python train.py --crop_scale_min=0.8 --rotation_deg=5 --encoder_qk_norm=false --encoder_num_experts=64 --fusion_encoder_width=192 --fusion_encoder_qk_norm=true --fusion_encoder_moe="soft" --fusion_encoder_moe_every=1 --beta1=0.9 --beta2=0.99 --ema_decay=0.99 --epochs=2.3
Rows from block 2 of the fusion encoder of a small model that answers yes/no questions on an image's attributes, named by matrix and row number. Rows with one number within an expert belong to one neuron, the router's apart. Each number is 500 + 50 x the weight over its row's rms, rounded and kept within 0 to 999. All counts start at 0. Numbers have three digits each.
After each expert's rows are labels from the 100 texts, of 14976, where the router gives the expert most weight on average: "tokens" is the input token at the peak. Only what is clearly more common there than usual is listed. The data: streak pictures of flow and ridge fields. In brackets: how many of the 100.
# router: slot weights (fusion_encoder.blocks.2.mlp.router.weight, 16x192), inputs 0-191
# up: expert up (fusion_encoder.blocks.2.mlp.up, 8x192x192), inputs 0-191
# down: expert down (fusion_encoder.blocks.2.mlp.down, 8x192x192, transposed), outputs 0-191

# expert 3
router.6:465379543411465543525441583451530547504476469499549504424562485483581454511431477538595467534425500525449519564548466454543511507587452501539492543492513589523522477515380577492470478382607505642549566456570378509477552509539444598512484529498550540447544444494531458504472515484486440483561517502488559489486468464525467458503491511559529654562415549513429485469497444418531437487472471520474484565534620496589571507440436462487498445496512581484544468486465488473547438521464481384485471539499414528504489507450395541489465558492571562489564548494493540511436557502516536507
router.7:514396464436481472590492535522490465537478494453479463509526536470596429464472448537666475574501507474463462491466461544473498511550487521509505457519555561546528535436349525463477403453542460700524517487520409487426521482470491654553497513439516510480493494471491456502491503502488435504530526475559528403473506469490536520416492484462451596518464570550450554434497507425462515447443525457435533469497568423553549422425487442482495423539484490431568432440466488506541504549519515383484528496521450516497499535484341553452456558529544562483548543469447502524471542536524500563
up.11:579520539481596533530543475498571457428539559510444480527466420575610516411541531560468437505473496475425490504506489551554540574412482559539457437538516527472479494407482506492394520476483500526466450586457458577459515435463492424511486607469498508494391555506459485432548527484531447585497492435571570415492487489533496468444463505470491474520534498566532611503451438561456560447539532468459484486435503484495460520576655497503498469564510413526496483520455569548485590501544511488458522448524512472427519470402567471495542469532355495395534446502379509607457512479516445532
down.11:475422443551473528531552510412475472576476525542502367493431518559592506614489408458556548565470447570511474360555469492472432457470439393495578519454511525592500604462519455495562564531516469473428513501540437489453456473523581536510472510528544390429515478545403506431515410459502442541428510465539510559444523518518454555372495449482516478483560481498518527485536501469523508512462553461479540475521606472492559447433424388484485545448523542433523482445519527565489529496535513476484514456480473578490567571454450523438509594557491494508495471489549454462432390543471490594
up.12:497481581483409443454514418508576477507508500555406467541573488602462498521476536623453450524552565420444485444481452646543567543403438530491576504539425555474558512476464531401403587519535408512495505546481469547486513499488464454461442527502480464461447518502470418423553513498501485494440520416543473454494497436568549569395458403524463462538519426547509563474468407468399511390480489496545536439430466522521495496510598450432466493572437431530578467502433541496470586540538559525460519481492456513480456485456495481409503430548466504446462542524447440547506480542542484504
down.12:394474477514586475489494593447576528503484505559627537525495457421570494489538522387542553482458436562495623547458480427458482428516493530520448526464427517401490432461500532478524443418658434550490480470536508470432524537434476434447517483550593473487459476583501542507484531517537552605514488571503512508522503575454446469527552509491602533453530467419434480479485540581533613496502522480501480595492545472444510453475552515561497504464465421415434514489578524456476457477451531368564506496483428535496570511467466454537535531498462457550547478508505611509414503548426478508
up.13:405480475463511488439476469454591350454468501628485522503575531468507616498432536438483519475530465534505484490519466482562438595435458463635499488507537533489494444487486474546601454462584516427515482534552511519502511592542515454453507471560485500521419428517595523571355430501513503427507510556525440537485443522599514519538459568581543466428516545410597470514570508597524536499463527534513419453468450511413552568454534489542503475513553520570490551535542428446475563471539453552518408519459526397502504471450503472466507435459478443550510505487514482453491430412464518465
down.13:480514489475613550486538406475485435538417542542534513413503533548523524479448552490571507486528545509483497517630586491450555490464497488489543434435535410397570459489438485520572615493429480494492460437515499403509420496490543533489515472513572536510511554503410541506482542472480558388488508512471539430514553581523539576577503477508539476528447449438412407527468575479533423515563508496452638497534463528439502488531419510496516559445534504505480536459499472492425442425470483512503433441550596582594495472534525452575496614380620545527466460461455496452485509503473462469
tokens: "waves" (80); "source" (17)

# expert 0
router.0:578502550588464441499459467512490545528509589450495406491560477530402510503533498573563434444512521496478499458496418532494563464460506543465501542540455422406547547515549545461509570461381557515528529478455533504499481544451585506516481498482573571476557550399508467493578551505485517487522395418504509452629360462510442501423469469432465467531569454521445609448476502518426462466441500535513519522499496505532469476437517554461394429562511503469559387508515482485587526584498542530518559506417512539593461573466472496469569572549485443425512495521533448549608500506565428569
router.1:566475504592476452483468453488495569544491564492499433485556450516432511480523491549581470437496492480497480493478444527463583449428484520487510601534450449378543555535560554466509521491426518460503514458478504506493484520419540502511514489467572541476596492415526491476553541556534503501551378422472544464648333452505418507462499503387406465520598471503456590455492480494448441474452487520551503500491498548547486506410527527447361414541507489433549364484529502501542527531479528559522572496430520523582437568475482505496559527530525455430500524544536452542571507495587412524
up.8:479480461558533475468515536567453567489446536497529574444587558478480454470476571477433568523517512481587553569453501442437454442604515440600502570525503503511545438548569531511543437529539377403513458534598570481491520435500464528439535491497539467497512484494467497552477479468451450432532501537498492613449480500480453472532509550490446563487449502526477475591492528487526413606496473500459530546588548566500500606608462463519496419548473561512458538455554427535548460468439428445603479581389427506536495440454497548557431508456631572553510558454542541403505476529504458490
down.8:459456488528387471472446578470388586616503510508493458451502481567482423533414471568482408467509474457556443420562523444510489469505502501394554559470484518469526584539463625510419463451537408535406456445477455473512511525566466525520478475483479505496553496537480494507550391437546510521469431440465555506459526484490528516366524542578457494471545506544481459534542426500451493550492371462461523499576572449509507529473502535449487527528509575447511449592504520414507502523536526424542468523485454567525528524509562569421611590531419563426508398509473520542562526507479582449
up.9:561499484578513538508470544533393488431525566490534410432587529507543510501436545486529545540471427546527598526561499444415504506501459460570464565469497509431518437541525585530479597547513513425415489473571527512549488506506504624469524531546474545447461526540509568576506480472470494516503515573384516542482516465496587454520468521441480475517485426579494405566515399587593510489549526452548544580557535509403507562559530466474539482472453540554462489520488523496477456478516435518523401564491443459612488447458644491574548394419462460438548469522449486466451577509465435480
down.9:558466484551523475559516559497459532592514533520522483527438479475444407500529438547486457372421436524592394449543482574497437473469550563450500513451483435480540583581455547547527478597487524525438567441426518488468618560530588508489534534529595584511558493482557584472545523421491548545495504430474528340494493437525489439545551529531457538432501452520350455504488541492485485500510415499509500542489477453510476474465436513489473520565561528571540517468490556492414554515528534379546530509521488496481567538588545421460532539554461495389486475492505483510531441508409447562
up.10:428491494523506470482509510529453562475434496517602581463557496459513456466465598445426588438479476520514591555523508432426399440608467495585472499458441539430465418544547511495588480451576463459479516526622552476489492428549410515435483501534547462504479506476409521544467484554463464505504512551476514561420501498547489455577530512497522546507487518490491420591468500531572467593557456476475536559559503526424468579592465506544504471483506560521486488458578425489530450461445428456606542625379425473498486417490556457557443494459546586525502449466528573412493492520508527427
down.10:488520528538418405532384506506379543602428488466446491548496501505419402559489391528578455478475493491625460557558543487505480464520520493392528491499553460500496566494509562498441395481464431512476514449506499579490565472487464500451529483524478546529498481465492470540542430413513485476476448427450544429488501389505463500384528633500432612476512524604467538490540441436480452504513423446534483494550562543541498467475487494501444493549474591361551536504443475447481525549515518418552555476455463485452553505488588547440508535531518599428439503539525535531549509529545565497
tokens: "high contrast" (100)

# expert 2
router.4:586565505530462505500565576479499575505493457466591525510501441500439382536508512510474517501446551545605497584518429534478502414551484545492462496544522437465504437494546492615462537464543463450600527540497528564504509457504458555514508508535523472498553541443438412562444520442560505546532470525459460552454515428371416464483434507505416633491506515542456589452564542501476454459487443567550504502617542512576534544497390588504438501551471573456597538496554517557580426576413530398479563524525512521526506519497464549450398503554514518469507592507567556497496495532537517449
router.5:545576521502466490508550591488452566523489448481530485499472446491444384470500502559453503496449534547561488534461429528409517401518507571499444524548480427493511457499568506582461561448566525469569492510482563559537538494448470553538536451506518497500555546439504404538518566494534534522547415462497471537525503449374440408455485443449385615508572485533457587446573542503413419452444469512454533524597490516552478460504436588495440526550430492474592507462530547543544466590432508376452567567538524566545521525521457547458397530566515474498481588524576559520480491563542540470
up.1:469518450511534466478499503536519461370446565605334484465424461556526594479553567505519439413597477490434596471572569529549519509450460508515517481504460553515460493460555437436550518532420513447521479552487553533509453542515559440518482526521453556508482476520516532516464410521426489503431514461565511504529538508552569575552467518455504407492530487502568503596429480527557563574551571506509467533449446493477461495540635509422587513461557489539477522500452494472485529414615472519573464550573559484484508435464521465511566426431467425388491445555449438505459488454522405547
down.1:427517488538527454490477519515457541576444585466452518578510507508507549473442526410409464527581467463433458425535527552488420513552366460469518455476630517456483463370581585631487539576546493437543486453480566475445496535480527486515530505385539424479503394581537485504572479469497501573520494531444586497571543521478414483480534470532576487520452535457512504583515505542491510523442498549390490478589530506457533395456436424491573517521543578546520389454510556518466499528534451495509409509506524548569581522511467479515573483435504459518471500522492516504539473484491394578
up.2:486495531506453422493536503559482468406532531571431519548601574574524528524457540574560501469554548435492419374438468546541524524500441519440604533558487542493474546486521487386426536565484459440475444629521516511561563520469499464415510484588464457555473524523483436468492417467425461476506504483549612513515507466553593636454426508471493428534568461517551492513487377487513535460533537490533535505419467468545522511463519430460426539474508446565573403502414509480510518499525552539472467498460501482473386454506511447423513397510518459524401498482458409532494490495569437516
down.2:433481521419529519544443569464484596492489532560582503438565491504594519370443528399486487532515452603459459569507552427418460471506456435529467485479514501426486424517492472549589521510607445523546469464502472489438582536573462479484454397524627493437565428524484474460504467480501560492534470592507514515531526577430506409526462456498521505536378499433427447508413531496524488554494528505550476431502557549460512408453469509558521545447474461547461508549611530450403477485495407460534570516482458521484534487472457507481603490516545453526583561494576584463434497488439445488
up.3:420474486477439435537562482433648443476547546580413562504490490530509662497507522530464467383514538504426499504531465486646426556444468514634512435493510465493453479426473469508517555474449528492450489560518507516542503540457535447473497490524468528463487508509482464559425391420545513482425463500478487535490529499495497506415464484457597428563519437491666508466456473551530489499498474535536445497515518429461485482430549470497517466506456563502447435544531468504488472526518516639481457473495512399474439503413486452493561364476458419533430445532518494523567454445516510437
down.3:462453478444577504622533491472451518541459563501503498473490505530522523528414526352565564464549463490464572466469524478499455526496483413522504543452536503554460506500504511503546545576460488568512510381523474372539417539585549519468516519466508518504449455620469553487545487556494516521446462512538561504480493564504555510507538465532462457465466490528514405445448658518493508506482548521463613529510432458467495442442410440529529496411619574511396556481444560458421478388512472495485507453454480498521571421511485515586491570393513474513512426405491501478423556455441433472
tokens: "turbulent" (66); "pair of whorls" (30)

# expert 4
router.8:521502482527438511511467572540458560578509497470536461535540493484494425502538464548498528477439515495584463556467381490409483391537525542489414565540554435530555476559532537558497532478492501476572491515538502517524553473444435549480487385423540449523568509405531406528485561504529468543616421488491507517569482433423448415483474514468447611478526549539440589459604555475443440481499483470485528554623535496528485429431404505520430497565446552449580484455515526507544475573414490392477542522517498517534511563508449587451427575526492461483466615553517542516440542562548485449
router.9:552505488533391495498510558534494566564498487446510480530557500516458421513544486547498519510447521468582460534470372460438456444566522534510460558530545428536562508602541535537497567506475500448597528484540485506505560450454448551484482390455528465522551569408547397511513506511498505528604414467457504512524487427416492429452456503446426631488513560537445583454595578483478455494460499505491529544586558517541487442447420523517410456561451523437606509482499482512545472569381483394459495487498512544555530548521425589470407559561535454487467595507518556510495525563542470459
up.1:444573487545499433458510483506542444422478541620460495361510502486516630469527485463536467422525483498470507489492469455588497481546444551543536492461489561529470484481530513491589427547529501414490518566514546525444475571502531433454458532536415488515445506497538546565486412470456536460503507468498489575475488537535521553461494492430604362546498466423621559443396452578519586476580540501496418481508436487420537543481545493491505509471538515543478467540547453466463515456483459590541416459502556388449370489531537500504579380443547471568459502582523420495528462466541465486
down.1:451514451488580548534530530448468465560474567527485472502466465478510467472456507474516612521516397525465470435537591426504391532508507398597525488408546483472503492460469510534603516466569475492465508471510490413485446485602498487502553531485526456480551539634518635502484503578512459495515491542428554550544466567487459453515485482471458477529511479455511390422460585520511484523533437496470555515564484430427526424486480472562566534389612554554409498506443559522419484472506444509481547542485444575479609508463455523538502590460522455502539411378471538447448504516423436433
up.2:513450495549479499458487498548513416433515499478328512561486487562526551515585503519478465488492502430443474474457417556603507578500572485462450482508447541524558545473510456390457498493472489447421468540407448491440473485507472488596491544567498568504451553479461465447521604438458499465470443504574488441558519484529541573435495456405546489514460491547552561466508483466468531512578517548560530530411472482535458624536530460411491424499506448450464504552377527489498621478560568554543503426533487455436461512468487480492509452476443527514487496445362416574453460484572387550
down.2:337436429488420502540431494511505515498471440534524509482489518545551574575471476461593528503527437445458465464639541546500353545526518463546483453482572509583488528486504471549574549607476477552565485479553462516541486503498513434487583491511487469491432569596538533497536373499514455499445535577481480533434424551416505521618519485448536534541427504497471376537430471505462504497503439508540485577590586496471429482445471410539538515524528582467425446565505592515413486528581547502455505527422521507573482513490442521433470526479568492462509453466509500486537530552517459451
up.3:484484551458531538469513466510572532488541480457454470503477474487437438488504507426362465557535555486526561526506655544494466532506496398510498466531498437495516473541505511559496501476509454457531542452545519509605475456583445441570440570570528473506567587518424670537487442459503573414392486514525504525399557480531462511560521514506511490495433531479457383585516471448617524571488441507417515483482424552509517474502534478500572531527557549558402519499479468547486542368506450522565456534487525505533476477430538466573550533488516441498490342453480497540595484544474479507
down.3:569540530517522511523537513426487608524439464528481460453515532526422497656469414567479465442457542462454404444551524583476502458471543460422602493576465494468572569525451568443461468511551528546529421601484442505424463544575527510443528501561448452497512553485522530524520508490465430476499466540551538471503423441484486644462500452511494557477532504473463633460500458552445479493444515419504446488447579585614553464554498499518548569499508495438579534441493489545545500536496518407436489518428424508511454540529462530481537562515643433543513468506560474529429430519503575519
tokens: "waves" (71); "parallel" (15)

# expert 1
router.2:559483589531471461484423457558507467490489581601469473521492479482460584560494450565550469505551475490456507495531509549575558527412439513426574550441495539555518565509501493489501571479442564605493510442422533504575541571523585563542476463508531648530516471508542541513560496474515569407446513424495506371523519464588586570445441521446589421575520433528486441494481446477559513535567489476537517434461427481443456450423530513500518612448504491569457448580453563503489513463525479564556449399531596532528468554503462501493586501459473486433515461556498428511602526538507523519
router.3:624520522601548568465430480542563556417549559578478466468548463533504568460523441546526451472471547477507494500419482529600597511402536531423453583523432525489524486545551487480443525498405534565522507426461578560535495483473520519474426504530505664559469556452456510448547535445507476484529519416525533434495511474568531495447480461387590419433523455536488516481485485547470493488589589438563544544434417411492423526451491526536447514486488450550531441540539541435535518464479508532523442475478562532559452470524471442549559502488469520379517496564462545530525571476607446537
up.11:502492382560521722502472452449494480427520500491449480494460489419544564437512498468486503485447497572429548406451489467517546586420523513439457522475442551507437534449430483414437408549433478562464515475446493500509517546475528457498531467494364476485501547512478473433457508475470501532564489499488511482492499566472445456540512455483537495452494499501583543435485555486471440431456494406539459602376507482552492625510549476494458458531432421490451390533404543505495463483456545514426438492527517499468533516582433505487503483426516531523519434460545625526502550435486433418
down.11:535513514483615591484426562445463549564558518526573492435536520426447506536533519442523561460497445552516566569556612461588530511466574473556484554443503461445496541422559566550608540518497455539585444549464546485398386557523515506595540546472572540459534496551444569592538441575554504459566465529408559520519511589459535465538447515467464523562557529486387426557482506523481496576475471512469555509542417568446482530583481552536456463479540560509481513476545493471463547472393455426497476466566531538476471426469471477551459598524537467465533437456544526540557530487491457460
up.12:515499465522472699417451539442518461421554534533506496497533496520490527426467544483441490479416487542412503494436490444581519518440525507476400536540403635541470456430490451432497464467462452552458488494465471551480549522389550473431486465521367504475506496567476497480463547415466476570537508512507541483465556494462543427490511504446542461407466497513617559483433470511432547437448467446582497549447454433455466534535566440547478503504478475478474520455421490473432473492436573457499482500478522408521475437533506465591469504465419498470428442528418628520460541475502578429
down.12:475466477476566559473447481471520430605574467568558497472512423421505561469467461418503527503541382568429529527560509437417509509521541455484520559423524484464469509544488551521624495505502435551575504565478533542507550498515508542507505429447541482476518426575439586488530529490522505461530553555424601535516539572456492475497489465413511580430548523507385476630490523442537511501535502516543480447503440531488527514503459521520523447434511471519424514489561572569419557428500476386540490488592537510489561484462504439604505610462592520432554438463620483474576466498465587466
up.13:442535421419507246550500492405472442548502516538428405469510439487500489530495451469439527503679395597527526511583560480483444504488421480541584387511551467518485569485519459498540507454505536489500537580553482487480454521509643502583494408473485481535465488537496550532538426550504521455435500483491461511554499529549472508497559490493540488554572481479505445448464498450474525481539524537478519432514482464565579419477483471518546514520532526496475471495470526484472527487625462488493431500610576450540551563449551503461515534541451503523504535459539395479440486472447516543
down.13:542493505430465517482399504531518451508557513489580492458589546446496562430494471556507446520475466412526515592478552451534534478533540532533572533537535512468480424566575545468408502477490438438467464451460542535514530459503525444618508548506469489578441502486531577460500540463534576491520460502539559533577553427563581578496523506473465436452431481515463514626550378537570618543512509561581415571474442556575462501471608517504511506504379494409573528528592442412584472532495488483548440554476475522526460431555546475446487472524388497520489529576459490539493511485575513538
tokens: "high contrast" (100)

# expert 7
router.14:575375494449495499588497481535448490497547520487425425592491479472553402541474441497587534606542495480519458396504506612420506557491516497504530531521561549595531561452488578476493446505486471631518446533437504479428463499493492577539582497465488487487546488482553529438483558583538509564540530473507519447568467519415524572422503519460370543544519582487480518471529522501496622464473543435480526436462606443527543563403534489439477501496517490394512477440384545591529599542516508442497605469508455488539509545557495591493476496513510524463481501516452507477466552542544514574
router.15:572442497463425513562515519544456489518508446483390457613522475434607396546490458519513493581532525499519387424484429577409499534522523531496519488566530534616505560459469547507460452478487444576504433558430496515460491511445482597548520488483486445464517501480503468425485536520569472573569521458547504460545522468448522496427506487501389572529512586477483575415574504458457539440460495424490531410440554431559534536468583477493477509533457471447549529412379529559554575576505526424423577491493418491488535516511471601424438503545472519483468529512439536532425566556539487538
up.11:504444558462448452485482542541518491513439513467469518551534524499597497589579468620532497526514607507515420525443446548486548550450563531473524518611451517541544540522492538448432533512476503504533468485480458563463480483454444503501541512557520467543521523442564405420476560488496426541558531429578542499511513384466506547457419417602412593501460500541437584434582455450426487419475496501499523490499519442569503579480478459511417462627449432478588560452430491471636479540483601457434562532489441551472493561487515537426470492539515503498553537497432507567461476527600516485
down.11:519487435536609452524530428386461512525486503428556412443507436471450505519528527420455603548510411538536537486542559423498457501465498420503507457426492472461494491513506524522593537535611549473464453495494475435460451488569545512516527507491489479495516585594500555518522453516539491456511457602514427567505486587480473524610497484597540496498534507429502456526517538475543447581527492500490509446543555560413636492445433532471535455413578522529395528512549531540391533454556417474526524505515516604519570522509462485586544536425529494520546435366592469456486457451432500490
up.12:514604502532537500490497473538537545333510523437460435488454543586385547493483529553498507500478472488527525459586590581620591559539557446465481476509466526557513547529522522466576439518515475507504475438528563565426539512503473497491578492509537550525479445490530521448410528519449505402472583591560484490487504472530493537504499518526489464442531568425521437556525480554581489671540536502567517528393471606452498498596598505480520419566513467499465483527438444410517527423487405519610446501489476498523500514494485485520512446489590508621466444458472468425478483472525499498
down.12:431513536505547462454481554502593426527434522494473479520567518497652541492472430451507515459522486447492486489420475520483497471551521506558465473559547602479506442479430485407428508537473599529482446458462606468535547492475593459484361482509450495560544528473502501537536440510537564512495442538492527520529529464477537449547449433471559515582450551514538475474521528529556595442499467508487496446399473414428469481577629472558527554474562417590465604483477513448487429467563417570510510497473555544505596420488425485493574464518381460561507489484401527573441442480474514472
up.13:576395509496522475600455501509522478491478494531413436503525396388581508574577456540572516505564513527472436473442569550509599528403529495547530464560545494567480579507546507468517512543537464500532492500454404492512422584465442530482574487487559506420390540459483649492601433438452388524451453474543551525590511575527450611517517526477445577518586519482475488455492512466446472508534521489548591470471405524468548535472523461462510563504498461509527426504414593509506552476528527584497524571450429493489526530520519556426565522526514540477497392542448437532488494533502479523
down.13:482476542521508525462522506560434483489424503511518566524553479546353540546439412460440553520521472462448432461611512480548456466562544447568550441478486516579493533537461466460466489443567506577436508553469521481592473566549491537502587435485483483516622551558475557404472502534517583467462539560542418449546506502565488585433585557600436437516511510441421488527479484526582503480577512535479420477533455457448605509498486543550484512524548515450455532555392554504576484462446489479459490450495478458501500525571636589480528497511563479484472451544478485352441433534538535495
tokens: "pair of whorls" (37); "turbulent" (20)

# expert 6
router.12:533530563567512515434517520493467585508479452497625529459553493531456417528486623537381455432462494557555590563523506436455523394521480572502527518460451461397525431568582527557533534481505464450553545457513534563477568478522474456446495610466524475499532471439579522557449536458498493507527502494437497535444473450432452493605450519526445584542465514479470461576483461537530448557441468512595474602585534617533470550558390520518448509515479542525501500557619521517561399500417494427572533467470454447509469492497516459542486537517548488485513548561585538504569554531554500445
router.13:531552526583507492452487529494471587522467447513623504442545518494453424509507603516394452440420500523532603568543512421476536375542494581510520493490473476395553455575586537556518532506562470426558536439531518548485517461516449494468478590445527489486496527439566513532447512477497519468524470496446494523448440456420455483556448502535447579533462493515445448551473425542518430556417460528605484575602506608527453534557410540531455511504451526522491511521633521500527388474404500413571504471468443482517472498461526432537459500512565469497558547571582541489544534549573493463
up.4:484552463472472452534570493510517428495499504559466414435518481477492527502509414400510585537589454506510500477588563454449424508467509406535592494473543523560486469400489560510529448544547547539500567644532468431528483515552572506554566432459432556546507469566539521486553431540566529518475445485557520494522522636526526534510542535534574472510493573483590508449524538539515566538528545538424400465449527478408507444413569475499593562480580529588493464513452440560400529470617455536435496525489519460512548557558523553550565496463544534493501445447474492464423486473401544546
down.4:442530411493566418450460492463486411562470404547517551460547486414466490439526445507576457470499443477522540494582584416554426424568495465535420554466503526424470478530470558560532507451595548467505464493480514499473503441539526480466485507427539500508545491513488570622522419566498562447536539477423494516463470503554446450505535540519531460526523607499470435605518442516570559558521460526499435437509368593400588503394534458547477491496498528550383513462526496482440492413525430467513476524508539483477487425521510469588519558426521506494442422485564533436620502567507496520
up.5:577485509479437506530560536573432511530494522472486546539516510485525422526473488612540450552454557507585434509440441533468495533449513603494542544585538478553479515487428532507411501466496514549538486492481497578516558486409525573569490435556450553460523550417564406454501525436515493594546506434552496525508504360448508468482461499486446561503465463576460579471544468484415490379453502523486532498520539448584490496477472504486429521618430467509620567462436594553568487603471596462432564485561492519470522535462493535415451548621460467425503603533494507530504514551522508498
down.5:508552411532597447519490477439493600514457521467509445428512455414454536593500457378503565472543443530511482380588525446495408536518527386477506431412546431511470533519496528486592522451445541481491509505475496464462424535535523481527567498499437546492505539612482541479500418559531504513523511590433463510444488548519443562535506538526432501520539497417525472542445604448547461543501463477398551452486493523419590485535528489459533494407579569539422487500507557507401437444567430443558509479542535492552638557500493497533556527490485474513510419405556459439485473479435506550
up.6:419585552514474484455553497518525511389508478545520473464440506534405541462554483427505493571515508613458465435514374509490505499499527501491461509561416397483420456525497480495442534460493563468468441624463483548448443538418454461427449480438315549522480452430454395461490544482626496529528432540545544457513468462483439507445458471493507412485522501499613584413494531416403457447546524564564585434485520507439591526486515552452439546528486412547525512424451471502539484565513508518545505486478510504507519439544508471465518388464437466532462522513476483505484458517490509459
down.6:500520513432556521550450423451440412486494555494448445490535428500468429510492436445471567491573474537522454581500571477551468509508421466499509510408462526518479548463516527533598553418548555456520564437458466458538581529475525602501577409550463387511583538561463530561518466586449496534440496551521527444495495536449426438531594472478394571455570464510484390499479547486592487455553501530516455444546562507424518392553491467459530465453555610503407470480454554483462500471448422413495559437430545452486550494486472503581511458522436502493583419417503460454509496518545448524
tokens: "source" (43); "saddle" (28); "spiral" (20)

# expert 5
router.10:496577543548540468425494433522463560462504436550572545520449537476480430527506496514358533472510515461548572541535585482497533429555502497475548525472451472503469465545589501526511512527514520385601469397501597535587546561533480432420538503548610461516533486512590539511431532505534548418471481509501443555465513467465469521568473502590457578535461508469380403603476441519541478551550513519531454498525472579521527588508468543537493503482460492487461594574564482487548436414446473421556491539438492492572425472496636477545524539499591466569534499561567531443553440526541521479
router.11:527501524559480478539548535572439555488511487551500535558584459520519372590478430566541482534479489524552508537546511478406475419542473498468554622486542514527508551622526623562495509468490532518480541513502570502635503494547511560553547464481553512517585511525550524496407526436519598525483510497427482520492535443383519525504438544495409640556524437613472441476545444455523462518481447483448467509603501516537527486383446515499463498512521556484523551489512561555566447485506460431470548574551481437612475630481542517478457488478520502476547517498538495505596538574531564510
up.1:445493460454476568438520460487517349472455425520492497539535480519467461461517500440424477462436487550448545479445571501455520562436425468531483444552496545517486417471520528578401522475471503484421402521548512522493490532417506423561492575516430519497491468519486504481490519530524449584523579509565462540501432564524635517425548546539508439446490520551649457534524522519446474437531511539531371476389441426520478487538520541508444471503499415439396501535461441531409548470495646526536481483517513408453482467449551468496495445491407447512507382533466530543419537532465504512
down.1:529474555528409559433486499514494424412463539465451467466543541525541540407544505606488443531455501434508486528500575503457596590533528581409450443508529504500496450494423518511503538552447499518482601502477428617491586521475476582416446440520457478531562596535543496438503502369616425467488470435456551463504486426473540466438446522491494443520449483461469499510505451572551483393419466535527478516515545438530482547545575507388474524564450459470516491471554582494539407494492581653449542540460521529456465510444485476459527435543486529487464563499446468539555547565497469454
up.2:571441517477539479453577525520453500518535600510514548459527554578459503536531478402477518506556435545506511479586512533463302470521503428552400444384535547469504500424460435518556518565496439529489503464518531445468453525592492535498500540540502509470439501527459569587493451484480518498528485543467469475524575548523525475522527518544556491534430358615534416560560553509589536556477523429495476531583488537456548564504542454474506526395596561437475493530550534519404510404489445509530521512500559418513494518554419478579420445484518488449478386450578484479518531550460469480
down.2:511563432460504493512558484434483466543461476451464421525431487552446578519567463482530552487501470614486470506413454556469539559457549514501443527549447517518451464469531535436463498524494556460528436407395511572500462533436554520486578520489509499619463500481459435468511508610523482570513512435547511483521453506505478533435448541575531454447525519365418645386486603543412524412448514463436555515380464414444563475523532550523539510476489428487540471560430481477431504577548544428502477539531483473514615566468519597457516503508453503471479582505493563555417497501493488507
up.3:461471528499507488466541388499566429433526473613464416476503503536506635532532514460403425428573500471414496493482511529590571574447449500520558399518514531528439550483469460528463524489448460460488464507526518502429495554517483405453422531487468508443445462490516496478519389512599498505497579528577467442512513557548482541491524543523629397484483496515540499488473411476458502492500534465527492393400508537423494515557598541488539524484455392515428558543425461497420511471570544593572434443505554465493474454453586407472545490485436426554511508524407492486545448530519448465
down.3:517441545507437527497491472471489398443515465511553565484490550534497522421517508642557398476535532407532485525490542460473532557485489534521530431476545521469529536554458480481499516492455504452495557493537510565515619537485549509531434540503558583448483493460431487523527404357537539501470507421499543459489487441503499485473534396506556460497440542533576422552538440496551508530542431537556395539570476481527413445483514474440486524468440563424613508515580519450560519513507437614500500504512571361512428446482421424404483429563482521466442574592439442491570513495548480553
tokens: "loop" (28); "delta" (27); "whorl" (19)